From a checkpoint of a small segmentation model: norm groupnorm, 101725 training examples.
Rows from block 4, named by matrix and row number. Each number is 128 + 32 x the weight over the matrix's rms, rounded and kept within 0 to 255. All counts start at 0.
# conv: 3x3 conv (model.mid.0.conv.weight, 192x192x3x3, standardized in use), inputs 98-111, a 3x3 kernel for each
conv.125 [ 75 133 106 111 164  94  85 145 192  71  75 115  82  92 119  99  80 180  83 114 143  62 123 160  62 131 176  98  84 144 114 113 154  79  96 132 111 109 165  73 116 167  90 147 194 118 112 153 143 127 101 147 167 134 114  97 203 126 122 164 132 130 196 154 161 187 156 143 163 169 165 134 147 151 136 188 169 135 218 138 226  73 108 172 117 161 172 106 139 163  71 125 212  97 118 213  64 120 156 152 135  98  93 126  87  91 118  16  90 117 156 109 150 182 101 185 197  78 123 103  76  93 128 145  92 173]
conv.126 [152 171 191 110 158 167 155 156 177  92 103 136  57  95 142  77  97 143 119 142 119 103 145  88  69 132 118 103 109 119  89  87  52  86 140 119 159 162 138  99 111 130  93 139 184 164 138 106 136 164 145 158 158 162 135 109 141 121  72 131  85  94 173 126 113 107  91 103  74 161 119 109 105 173 147 146 147 146 154 190 143 116 117 143 124 139  69 154 163  76 158 140 178 240 185  85 158 145 112 119 147 141 167 105 140 137 114 150 116  95  86 146  97 103  77 135 109 121 113  82  76 132 125  90 118 145]
conv.127 [ 95 114 107 104 107  63 148  97  30 129 101 103 141  92 138 137 125 170 139  92 115 116 103  89 110 118 131 102 120  88  91 140  94  99 148 106 171 176 148 171 156 105 167 151 152 109 114 147 102 105 192 134 123 175 191  87 187 152  80 178 137 110 157 143 152 119 196 143 103 170 127 160 145 144 124 149 106 163 157 133 149 143 147  90 144 120  21 124 115  87 152 148  86 176 133  96 166  96 122 138 140 127 121 124 124 106 103 136 158 107 121 190 100 155 170 138 162  97 126  63  63 166  67 114 157  85]
conv.128 [141 152 156 139 132  95 126 148  95 133 160  93 124 131  74 159 167 116  91 139 154 129 105 103  83 117  68 106  86 154 130 104 143  49 107 124 170 144 153 149 116  98  83  81  49 113  80  66 112 107  84 175 146 118 152 125 140  98 126 122 114  93 119 113 119 177 146 149 144  54  84 110 110 154 174 159 193 138 182 121 112 187 162 142 141 115 174  77  85  70 110  60  93  76  77 141 128 102 133 111  93 185  83  90 214 183 184 161 134 204 104 179 145  70 127  56 106 135 116 120 100 145 126 143  50  88]
conv.129 [117 177 153 142 155 140 143 124 184 115 130 153 143 153 106 123 117 127 165 211 147 127 131 132 179 157 157 144 120 151 164 124  97 150 129  90 121 134  91 100 159 130 131 135 149  73 106 120  97 142 125 100 103 132 154 148 143 177 113 160 155 170 132  91 139 152  79 125 151 121 106 118 125 106 131 139 157 129 123 154 163  94 102  94 113 123 153 130 108 159 155  90 123 111 127 138 127 107 107 119 156 110 138 148 109 125 132 149 154 135 140 149 159 131 149 121 150 108 105  95 125  98 146 149  90 105]
conv.130 [ 93 133  96  90 134 120 104 140 156 143 177 129 124 108 224 125 157 127  92  99 159 148 114 161 158  94 188 167 130 102 167 145 104 121  88 126 163 129 154 134 128 177  64 144 152 120 118  98 127 114 112 159 108 106 151 146 152 118 152 106 133 174 103 132 106 171 127 129 132  85 139 182  67  91 141  86 118 143 129 105 134 127 145 125 103 159  92 100 149 147 123 132 110  91 197  72 117 166  79  96 126  84  90 123 104  67 110 130 169 194  63 110 179 102 120 168  77 159 156 126 152 125 101 168 104  95]
conv.131 [158 114 125 130  98 153 214 134  94 114 132 126 151 119 110 109 186 123  34  83 126  68 156 160 106 175 118 187 104 121 202 144 108 180 159 148 135 158  83 160 141 126 154 182  88 100 153 150 141  84 173  95  88 136 112 113 101 117 104 141 140  94 145  75 155  79 142 111 103 128 188 146  73 115 105  41 122  72 114  84 121 133 114 107 105 115 100 115 172 142 141 138 145 139 170 120 202 148 111 185 113 144 147 103 176 141  98 138  85 110 124 141 121 140 112 144 148 135  79 106 113 131 153 173 169 132]
conv.132 [187 157 201 169 179 165 157 159 139  96 115 136 123 131 158 141 122 147  98  90  75 106  92  78 107 116 115 116 116 136  99  92 114 116  89 125 129 127 150 107 105 124 110  94 112 116 127 131 130 116 125 138 125 116 154 171 165 142 167 139 141 134 152 105  98 108  86 113 120 130 135  92 136 156 150 139 129 140 130 120 132 115 131 153 143 123 122 166 148 113 102 103 117  86 103 114 105 109 100 161 111 116 141 112  86 139 123  89 142 153 182 191 210 194 151 155 163 136 145 145 137 162 157 139 157 144]
conv.133 [136 147 125  97 122 149  68 111  70 132 156 122 140 113  99 115 140 155 120 135 135 167 153 153 150 114 116 141 153 140 167 111 181 115 163 166 165 161 176 184 164 189 175 157 143 132 136 146 140 153 150 128 145 168 138 150 121 135 135  52 100 122  54  92 133 151 112 131 173 174 131 212  94 135 164 102 162 112 112 145 104 129 150 123 138 106 176 128 119 200 134 100 158 132 140 163 145 128 115  89 114 131  99 138 150 138 137 140  71 142  96 138 145 140 169 107 134 127 130 134 108  81 148 142 139 162]
conv.134 [181 159 124 101 161 139 184  98 190  91 103 125 117 138 138 169 173 136  79  76 121 139 115  97 188 142 143 125 152 117 168 131 110 136 161 137  90 153 171 104 117 167 144 107  32 122 121  60 117 104 129 105 165  62 129 107 107 119 105  99  75 141 172  61 115  79 126 151 133 137 123 140 118  84 129 103  98 132 122 129 121 135 164 132 119 135 136 125  58  35  68 126 116  88 120 105 157 145 123 141 133 143 169 121 121  71  99  43  75 132  76 145 133 148 118 150 186 157 135 121  95 114  96 112 132 109]
conv.135 [132 156  83 112  96  73 131  80  82 130 174 166 148 143 154 185 171 176 201 155 114 167 156  95 126 115 129 144 136 106 148 150 136 123 115 159  57  58  45  13  43  62  32  25  11 120 121 103 138 111 117 135 117 110 119 147 173  83 102 145  91 151  85 144 119  84  87 126 114 139  91 109 105  84  57  57 114  99  21  95  55 152 151 139 131 111 135 157 102 173  94 146  99 105 118 105 111 115  74 130 144 136 139 116 120 109  38 114 112 189 117 131 160 141 144 187 151 174 116 201 147 125 131 150 112 188]
conv.136 [172 157 196 122 170 133 137 137 135 143 138 112 113 101 151 131  61 107  97  74  64  86 153 108  91 106  96 119 171 115 126 140 150 195 127 136 122 140 142 153 100 136 101 108 110  90 117 147 178 104 163 160  87 156 155 142  93 160 124  83 121 132  66 125 132 107  70 147 111 117 155 142 110 141  85 181  85 175 127  95 139 107 148 102 104 135 110 137 157 120  86 121  91 180 124  40 133 142  88 130 119 178 185 150 206 129 169 132 168 151 130 147 150 146 163 127  73 113 148 161 184  97 178 143 154 142]